Weights of a small image classifier.
Model: 6.15M parameters, norm batchnorm, depths [4, 4, 4].
Training: 36300 steps, batches of 256.
Data: trained on drawn branching plants, 145000 training examples.
Rows from block 5 of a small image classifier, named by matrix and row number. Each number is 200 + 30 x the weight over its row's rms, rounded and kept within 0 to 999. All counts start at 0. After the name is the row's rms in percent of the matrix's.
After each channel's rows are labels from the 100 images, of 14848, where the channel reaches its highest value: "colour at peak" is the nearest of a few named colours to the mean colour under the peak. Only what is clearly more common there than usual is listed. The data: drawn branching plants. In brackets: how many of the 100, against the usual share in percent.
# conv: 3x3 conv (model.blocks.5.conv.weight, 192x192x3x3, each kernel summed), inputs 0-95

conv.127,101,168,225,222,210,265,238,190,224,234,237,181,232,210,199,137,206,169,143,197,169,202,154,163,220,179,169,199,194,157,268,173,211,234,151,162,177,238,207,177,207,206,182,229,209,223,138,186,222,177,223,229,202,216,221,186,228,170,205,200,168,180,232,258,244,181,192,233,217,190,226,208,181,158,210,201,185,194,193,250,181,233,204,176,262,172,214,217,231,248,183,164,188,198,192,183,182
colour at peak: pink (45 vs 13.7)

conv.120,104,185,211,221,190,257,207,218,191,249,207,218,202,196,173,160,202,163,212,205,200,213,205,165,235,152,163,198,244,175,231,236,186,180,217,188,227,181,161,169,257,168,225,208,202,154,210,155,202,226,206,221,189,198,228,199,207,161,202,234,177,180,197,142,199,185,198,208,177,182,223,184,200,168,180,199,174,193,210,222,173,198,208,210,271,202,218,175,223,239,184,145,184,177,188,174,197
colour at peak: grey (81 vs 33.4)

conv.125,092,167,238,181,217,141,227,253,203,215,225,186,223,203,153,189,193,223,166,191,201,169,182,215,244,170,226,177,187,214,224,186,187,156,169,193,232,192,183,168,241,222,161,152,205,154,143,223,187,241,174,170,188,203,210,201,193,153,189,165,247,143,209,220,180,211,151,213,217,214,225,184,224,235,235,194,173,218,206,169,261,212,189,193,189,200,198,181,216,220,190,165,198,180,261,144,208
colour at peak: brown (51 vs 23.4)

conv.95,106,116,133,192,224,217,161,151,182,167,232,207,195,166,176,189,198,182,180,226,169,204,168,195,195,178,199,230,181,177,204,240,195,243,197,218,193,196,204,216,218,171,206,222,166,138,161,177,192,199,196,215,194,173,193,186,196,212,173,165,189,208,208,200,173,225,196,220,174,180,187,186,183,198,164,185,165,167,152,204,216,196,198,171,213,194,230,190,255,217,174,189,183,212,170,134,177
colour at peak: pink (33 vs 13.7)

conv.68,094,222,195,209,212,229,174,208,233,234,247,197,207,238,215,225,196,151,189,222,190,238,220,171,241,195,138,179,224,177,182,234,178,210,156,195,247,187,274,208,216,222,225,230,231,170,195,251,172,172,186,193,192,197,195,245,168,187,188,186,233,168,186,246,170,162,187,178,201,228,195,184,194,213,282,228,199,141,192,201,209,217,203,223,199,184,232,232,190,192,185,180,170,191,239,189,160
colour at peak: brown (48 vs 23.4)

conv.185,072,276,159,152,266,212,238,202,186,192,155,223,175,198,218,201,195,224,233,204,222,249,180,174,183,234,259,239,217,200,229,242,255,160,157,202,222,189,193,264,207,212,210,214,180,157,229,193,206,159,154,171,244,236,184,198,168,258,230,244,185,209,234,168,200,224,198,216,242,165,192,166,249,157,156,229,251,150,139,192,195,231,193,189,169,216,190,231,198,189,258,170,147,200,178,220,157
colour at peak: grey (67 vs 33.4)

conv.138,075,204,223,219,237,200,202,177,246,259,243,199,216,234,206,165,204,176,208,214,210,171,180,190,287,182,209,186,171,230,223,159,183,204,167,238,244,220,237,192,209,217,183,216,300,220,177,264,190,210,201,201,180,191,200,206,212,182,209,197,215,184,219,258,249,202,189,211,229,191,177,209,178,170,260,214,196,193,210,197,196,182,188,207,217,208,223,187,174,188,174,194,215,223,245,204,206
colour at peak: brown (49 vs 23.4)

conv.53,145,251,175,162,182,152,197,235,194,209,187,200,207,203,206,214,137,219,201,212,173,170,192,165,223,139,196,167,180,204,181,206,165,194,197,168,232,189,191,182,168,193,185,175,228,146,203,199,187,159,192,163,150,192,175,167,195,177,195,227,180,173,149,166,200,170,171,158,186,157,209,194,203,180,184,201,193,137,137,165,180,158,164,216,136,174,184,220,169,156,208,138,200,190,173,130,219
colour at peak: white (40 vs 10.9)

conv.134,088,206,160,142,213,149,192,213,213,217,260,214,203,204,185,187,246,237,206,157,163,213,173,228,161,221,211,179,161,237,207,222,205,254,190,206,244,170,169,150,208,208,226,172,191,207,208,202,180,230,163,168,239,218,229,163,178,158,217,205,192,150,254,209,180,198,208,170,171,219,167,216,180,175,164,195,160,143,123,248,242,234,204,221,193,151,217,215,185,241,191,228,196,157,193,153,168
colour at peak: cyan (49 vs 11.8)

conv.86,122,178,136,192,187,195,166,219,204,213,166,204,221,180,193,188,207,184,178,202,183,172,197,116,220,171,215,176,181,193,191,240,164,165,199,203,175,193,170,144,165,179,184,193,181,227,238,206,183,186,181,142,182,173,134,202,219,180,172,168,180,214,175,226,161,174,181,160,210,230,165,189,175,167,207,191,199,177,150,199,192,180,199,218,186,170,135,226,148,226,195,153,143,220,200,165,211
colour at peak: cyan (38 vs 11.8)

conv.78,123,179,182,240,188,231,171,249,219,206,142,145,205,179,218,206,193,137,191,169,218,197,195,194,194,188,186,192,182,197,151,240,159,244,145,188,177,224,182,152,232,218,163,214,144,181,257,158,137,231,204,161,162,197,219,227,215,183,171,248,188,161,210,192,204,139,159,141,209,210,223,188,141,177,190,154,183,177,132,203,227,239,218,177,223,201,194,222,225,168,226,187,187,165,165,164,206
colour at peak: pink (35 vs 13.7)

conv.163,095,143,183,255,213,231,186,160,183,227,218,274,194,209,186,197,171,219,227,162,136,231,140,200,208,222,153,209,247,206,185,138,234,180,244,144,208,147,210,194,206,171,194,215,185,175,115,181,176,193,191,215,239,179,198,219,184,179,210,169,295,161,173,212,204,240,192,189,154,235,191,155,143,157,187,209,211,204,210,234,150,213,209,156,195,215,234,180,200,208,161,236,204,207,214,206,203
colour at peak: grey (79 vs 33.4)

conv.99,123,192,224,217,217,212,193,183,197,166,222,146,222,182,223,204,180,193,127,149,142,156,220,196,218,177,190,219,160,215,155,152,210,215,239,168,207,189,168,202,212,215,175,195,177,196,249,176,146,156,205,182,174,168,194,235,210,211,192,198,241,165,195,193,225,182,190,165,207,161,155,172,126,149,193,176,233,213,188,233,168,226,204,182,159,204,161,203,189,192,228,218,214,233,185,171,194
colour at peak: brown (51 vs 23.4)

conv.146,084,181,207,258,182,209,194,201,210,159,138,79,169,177,197,201,183,168,225,216,175,173,194,166,219,213,242,148,174,209,198,227,213,187,200,150,219,202,203,198,201,198,194,231,173,142,265,170,187,184,171,206,187,204,198,187,176,184,189,212,215,202,152,219,200,209,173,166,163,174,164,191,164,197,224,195,184,146,237,155,221,217,172,152,232,238,207,183,147,212,213,211,173,158,174,189,206
colour at peak: grey (87 vs 33.4)

conv.155,082,208,188,165,265,219,256,188,228,160,193,219,161,210,251,182,171,279,235,182,191,177,256,146,200,185,236,263,174,226,164,174,200,205,200,225,169,250,206,207,170,157,211,157,210,189,194,213,185,218,205,223,208,262,231,178,248,217,207,201,212,201,234,211,247,211,219,188,211,192,167,250,163,178,173,194,281,195,172,208,264,198,170,223,144,233,208,224,204,178,284,210,216,209,196,186,179
colour at peak: grey (71 vs 33.4)

conv.75,100,200,158,176,226,199,246,250,211,222,249,202,181,238,206,241,192,199,199,209,176,233,203,177,207,211,151,177,172,208,182,215,193,241,217,213,201,185,198,212,217,239,211,240,221,190,171,180,165,207,212,193,201,206,176,181,178,148,206,199,203,254,233,216,212,178,205,137,208,234,184,241,200,156,227,170,191,247,149,191,216,265,255,220,227,163,232,199,216,201,212,191,237,176,143,158,148
colour at peak: brown (48 vs 23.4)

conv.47,071,174,250,205,202,250,207,177,202,219,247,215,217,234,212,157,179,202,179,224,199,128,217,224,182,203,185,200,147,198,146,163,175,201,176,172,171,209,234,188,172,231,227,206,172,176,185,198,191,191,214,153,175,228,207,150,186,182,184,239,197,174,265,226,188,143,220,119,180,193,196,223,188,192,166,205,210,262,170,232,190,287,181,179,225,187,205,211,237,160,174,234,200,182,184,162,222
colour at peak: grey (62 vs 33.4)

conv.87,101,148,180,107,227,201,182,184,221,253,144,201,234,211,239,187,188,171,205,199,233,145,213,172,192,172,211,210,213,191,192,246,174,221,157,251,212,242,203,190,154,180,190,169,221,212,185,197,193,154,205,188,191,192,184,169,210,284,172,211,175,197,212,147,173,205,177,257,212,213,201,201,196,241,172,185,181,208,109,163,236,178,185,164,197,226,204,238,174,185,221,196,140,233,168,265,166
colour at peak: grey (71 vs 33.4)

conv.35,074,118,118,208,235,175,254,186,203,230,202,211,231,186,248,234,173,246,245,216,228,175,200,138,153,216,201,211,187,234,195,186,202,213,165,199,175,230,180,217,196,197,223,221,209,207,188,225,137,233,176,221,180,235,205,231,216,213,238,247,171,181,199,199,202,189,216,213,247,207,215,298,162,218,188,192,221,152,198,181,229,208,215,205,173,199,192,254,177,157,259,161,176,233,199,245,228
colour at peak: grey (72 vs 33.4)

conv.1,114,254,161,157,196,217,175,199,149,197,164,217,179,191,176,204,201,170,157,195,248,202,171,180,182,177,199,181,229,190,199,153,200,213,264,198,197,172,203,261,116,188,195,219,182,217,206,170,190,161,237,145,211,168,153,171,189,183,229,250,147,220,170,175,177,200,249,160,209,207,227,218,194,218,251,178,199,179,126,201,203,200,210,244,203,193,198,171,178,157,204,237,197,183,202,143,207
colour at peak: grey (74 vs 33.4)

conv.124,107,188,210,200,223,233,213,174,166,184,193,216,240,174,195,183,182,237,206,138,199,175,135,200,171,165,133,205,199,184,190,131,170,237,208,189,209,185,195,214,184,180,177,196,190,172,137,191,177,197,244,197,191,180,219,217,222,187,220,233,174,100,244,183,240,154,214,166,162,209,245,187,246,166,183,191,210,241,191,163,178,229,231,199,201,166,236,209,185,160,221,162,265,194,200,179,213
colour at peak: grey (65 vs 33.4)

conv.133,113,167,183,177,208,246,227,176,213,241,220,200,187,208,188,154,187,134,182,186,160,159,227,198,195,158,143,211,146,169,223,188,213,197,162,149,212,188,219,200,168,196,186,197,202,202,196,179,195,173,185,209,199,203,170,149,189,214,191,191,131,245,209,221,236,242,188,266,231,134,161,214,159,205,177,197,221,235,153,171,207,193,190,133,204,225,194,183,230,201,183,178,230,160,179,162,198
colour at peak: cyan (56 vs 11.8)

conv.126,132,252,149,209,209,177,173,215,143,223,223,183,190,206,226,180,202,185,179,191,206,168,183,216,242,181,210,175,147,182,218,246,166,190,158,176,228,213,151,172,213,177,175,188,184,172,255,189,228,194,160,190,183,187,172,148,186,156,222,214,160,160,197,165,161,173,189,224,222,177,219,228,128,188,210,207,212,165,237,210,232,164,169,178,171,167,198,172,176,207,188,191,160,181,181,184,226
colour at peak: grey (74 vs 33.4)

conv.150,075,203,155,190,190,208,181,202,199,249,262,201,187,256,219,166,224,176,164,210,232,177,189,158,198,175,211,192,184,165,197,195,186,201,156,189,199,199,204,209,201,259,193,202,226,168,199,197,197,217,149,185,167,179,172,207,188,205,188,211,198,174,217,269,182,169,177,206,194,221,126,177,233,221,230,247,197,162,165,189,215,248,217,169,213,158,297,179,238,214,210,200,225,158,234,230,172
colour at peak: grey (62 vs 33.4)

conv.34,071,159,163,171,262,175,198,183,197,173,209,238,233,220,220,243,230,211,153,166,148,181,186,211,155,238,196,224,207,209,177,215,194,212,158,167,134,195,192,217,176,219,147,208,221,173,196,226,196,278,161,171,228,224,233,187,189,218,165,189,222,207,175,245,248,223,220,154,226,223,185,202,161,131,179,186,235,237,185,209,189,221,196,150,208,146,221,195,216,254,200,240,215,212,234,209,235
colour at peak: pink (38 vs 13.7)

conv.158,083,192,172,175,197,252,225,212,191,178,194,160,222,192,195,151,179,122,153,191,184,196,183,220,179,213,205,242,174,188,295,258,222,208,174,147,203,204,186,179,153,240,182,211,188,158,184,202,211,188,225,193,212,219,162,199,197,158,191,231,202,163,246,180,181,172,221,104,204,179,190,196,187,168,151,151,173,204,248,199,195,219,221,145,193,177,211,211,232,257,206,221,218,144,223,185,198
colour at peak: pink (56 vs 13.7)

conv.110,086,202,129,163,180,166,197,174,195,200,201,179,189,229,215,240,196,210,207,226,177,167,185,197,215,179,177,231,176,195,203,167,266,183,185,152,174,258,181,266,218,193,194,198,210,222,161,191,186,229,217,122,204,176,218,124,234,240,235,284,199,168,180,226,172,260,191,222,203,237,144,214,213,175,205,192,205,195,152,146,230,219,193,151,173,191,182,219,175,227,228,215,200,167,180,205,212
colour at peak: white (42 vs 10.9)

conv.77,124,233,213,217,211,195,207,181,194,208,267,122,216,170,185,177,179,202,206,161,107,205,214,196,189,191,171,205,143,188,225,207,179,197,202,149,208,154,187,182,221,178,200,195,233,177,171,183,148,220,210,237,175,204,258,240,200,194,210,210,214,160,212,241,204,173,164,188,189,155,139,175,196,208,197,172,189,217,202,258,194,187,189,151,166,196,204,189,221,242,218,204,208,179,219,150,210
colour at peak: cyan (51 vs 11.8)

conv.164,082,199,148,194,259,211,207,233,189,214,216,194,193,166,262,207,173,188,248,168,201,211,266,188,190,212,164,256,185,246,221,189,199,204,196,215,186,228,142,208,152,158,181,201,223,210,227,200,167,197,206,220,165,238,198,158,204,214,205,222,166,164,214,184,167,195,213,213,234,220,222,201,182,175,237,178,214,148,166,204,282,154,237,211,156,244,207,221,183,228,235,197,201,232,206,198,256
colour at peak: grey (63 vs 33.4)

conv.24,115,217,145,178,199,188,171,192,196,204,188,221,179,198,165,202,225,185,194,241,238,173,228,173,206,201,228,205,199,224,172,226,188,240,138,222,184,178,263,177,135,199,168,183,192,192,256,177,153,205,174,113,182,213,155,162,176,198,162,207,154,229,181,200,184,146,222,204,191,187,150,183,194,221,200,159,194,191,90,181,213,212,227,245,133,211,197,210,259,159,169,176,155,163,187,204,197
colour at peak: grey (87 vs 33.4)

conv.84,125,256,139,165,186,126,170,129,183,187,243,166,206,199,193,180,154,222,208,222,178,222,215,183,171,149,229,173,169,206,193,210,153,201,197,158,213,186,189,203,197,184,189,202,179,195,245,215,191,192,140,220,162,188,185,186,162,189,227,187,196,203,141,206,157,174,218,222,218,203,198,189,179,220,164,202,209,148,219,189,195,132,191,211,176,243,219,214,153,226,204,154,124,234,181,183,170
colour at peak: grey (78 vs 33.4)

conv.183,081,168,137,226,212,149,189,189,236,169,186,162,201,224,276,225,199,231,203,189,143,233,216,224,208,167,227,239,172,219,227,248,210,176,172,137,179,260,207,226,150,212,176,223,197,234,224,180,188,162,238,136,213,195,145,209,257,180,202,225,146,177,220,173,153,231,165,228,223,194,184,225,211,202,224,147,235,212,133,191,240,161,222,152,181,187,244,249,234,210,213,217,215,220,208,210,181
colour at peak: grey (61 vs 33.4)

conv.66,093,190,209,170,207,231,220,199,217,213,256,194,213,247,212,158,189,281,198,171,212,173,229,249,172,189,183,195,190,187,241,255,203,245,261,144,181,178,197,232,164,186,191,235,179,166,170,200,226,222,201,223,229,192,226,205,222,196,213,153,292,150,186,230,214,220,192,179,192,182,191,224,198,176,174,211,232,161,231,240,155,197,193,157,273,218,196,206,169,182,196,233,181,265,204,239,202
colour at peak: pink (48 vs 13.7)

conv.74,118,157,153,180,210,189,202,157,189,208,181,165,167,198,202,161,157,205,192,121,143,120,175,168,182,178,224,170,166,175,188,119,202,176,188,166,164,212,196,197,198,221,202,199,194,207,183,219,213,211,179,194,183,183,224,191,137,271,202,190,150,203,163,233,203,196,189,182,197,176,187,199,183,213,207,192,238,203,139,202,176,197,204,165,171,208,202,205,180,208,168,200,184,185,212,147,158
colour at peak: cyan (36 vs 11.8)

conv.94,107,191,190,200,203,156,186,199,222,186,192,204,228,233,221,207,182,201,144,159,184,201,173,179,182,192,140,174,172,215,204,131,182,189,227,175,172,191,227,217,207,185,164,204,187,203,166,181,173,186,281,205,206,181,172,192,218,137,197,221,158,126,211,188,169,168,172,123,251,186,221,168,217,158,142,219,189,245,205,174,183,191,208,171,233,153,196,161,181,194,217,160,237,231,156,227,184
colour at peak: grey (74 vs 33.4)

conv.168,101,227,245,200,194,203,232,224,185,220,237,241,213,195,219,223,185,203,157,179,170,153,189,192,191,185,200,176,161,221,177,218,212,197,246,205,190,182,201,169,184,188,118,175,224,222,204,198,145,168,238,224,168,211,161,234,281,164,189,233,183,174,149,202,293,225,190,201,240,172,168,240,242,179,222,230,225,178,211,167,202,214,191,214,218,238,148,213,208,234,204,215,239,180,212,172,190
colour at peak: pink (33 vs 13.7)

conv.141,080,226,166,176,232,201,184,177,186,176,213,214,194,177,267,178,183,211,247,185,224,134,204,186,175,221,252,208,204,242,205,161,221,209,206,214,194,242,176,189,151,201,179,209,231,172,280,228,154,213,204,260,195,227,190,226,206,209,222,269,139,218,202,203,216,199,213,225,228,223,215,248,154,183,219,192,237,156,178,145,223,196,172,204,176,261,178,231,161,170,249,210,212,221,205,167,199
colour at peak: grey (62 vs 33.4)

conv.109,110,170,132,229,168,227,200,194,191,155,201,215,169,197,153,181,210,211,186,218,216,221,218,169,176,158,194,184,173,216,190,171,173,186,286,165,160,191,202,202,212,175,194,200,191,232,111,192,171,173,114,205,172,212,207,139,149,240,226,174,200,189,176,203,160,199,181,233,235,174,187,192,144,201,204,211,214,176,209,207,168,168,201,205,233,265,202,168,176,200,191,170,134,219,194,241,167
colour at peak: cyan (60 vs 11.8)

conv.137,083,196,225,226,244,200,239,179,219,163,234,195,245,206,198,209,206,197,185,197,184,169,177,220,202,199,192,223,212,198,178,135,242,191,253,174,215,200,223,222,197,191,212,228,200,208,153,210,205,198,180,213,233,219,181,168,194,173,266,250,185,153,199,206,167,294,187,176,240,182,240,173,183,133,179,179,254,194,228,178,184,228,178,185,178,162,180,207,189,176,172,212,172,191,209,231,166
colour at peak: pink (34 vs 13.7)

conv.181,144,161,200,209,208,206,162,191,220,171,185,199,224,187,214,216,204,165,170,189,156,164,180,154,168,191,131,199,177,232,140,176,165,185,139,192,143,196,173,169,204,215,201,194,174,177,141,194,167,230,160,150,203,218,163,201,188,165,168,192,146,150,216,201,205,161,199,152,189,228,254,180,211,125,223,169,230,231,135,154,219,220,201,223,170,180,190,234,212,147,207,191,169,195,175,182,200
colour at peak: grey (70 vs 33.4)

conv.96,090,139,192,151,175,229,227,193,173,238,206,214,183,207,225,201,208,211,190,170,186,202,250,210,188,178,224,215,147,159,225,174,205,198,153,173,229,184,202,203,229,224,211,242,259,176,152,257,201,210,163,249,186,197,186,194,198,222,157,170,186,209,219,144,187,200,141,244,189,146,189,239,180,225,135,225,177,202,218,235,192,160,224,178,200,209,209,195,232,206,212,213,203,205,246,170,176
colour at peak: grey (63 vs 33.4)

conv.178,095,204,198,168,227,251,217,160,209,178,199,167,168,208,172,152,173,179,206,126,154,235,150,169,161,210,220,198,179,216,194,160,223,170,212,202,208,212,155,243,199,198,209,176,203,186,138,195,208,178,180,224,213,182,188,157,157,180,224,152,262,169,208,157,211,203,195,204,228,189,132,179,180,229,178,211,209,193,162,119,160,231,202,184,207,194,172,174,200,200,183,215,186,174,211,191,149
colour at peak: cyan (48 vs 11.8)

conv.63,080,235,181,182,248,196,215,179,180,196,189,196,203,200,250,181,203,145,200,197,118,179,180,197,165,225,169,238,194,161,123,199,237,191,224,102,185,179,210,212,186,159,188,211,171,193,178,163,192,314,215,187,209,222,220,196,241,241,219,217,201,197,197,180,225,194,235,195,176,179,229,176,179,148,186,159,211,189,135,216,215,199,162,160,215,220,220,211,197,249,224,212,181,216,191,220,198
colour at peak: pink (55 vs 13.7)

conv.57,145,239,163,200,184,239,204,212,178,230,234,168,186,169,199,202,159,267,218,206,208,173,159,224,213,176,179,182,161,216,198,318,164,224,221,212,230,163,185,149,186,164,163,201,149,191,181,171,123,190,145,189,181,181,235,162,166,183,161,216,225,191,184,162,177,138,196,202,180,173,193,184,158,138,194,181,190,206,196,205,171,177,194,206,207,174,154,210,231,219,193,183,157,216,225,150,162
colour at peak: grey (67 vs 33.4)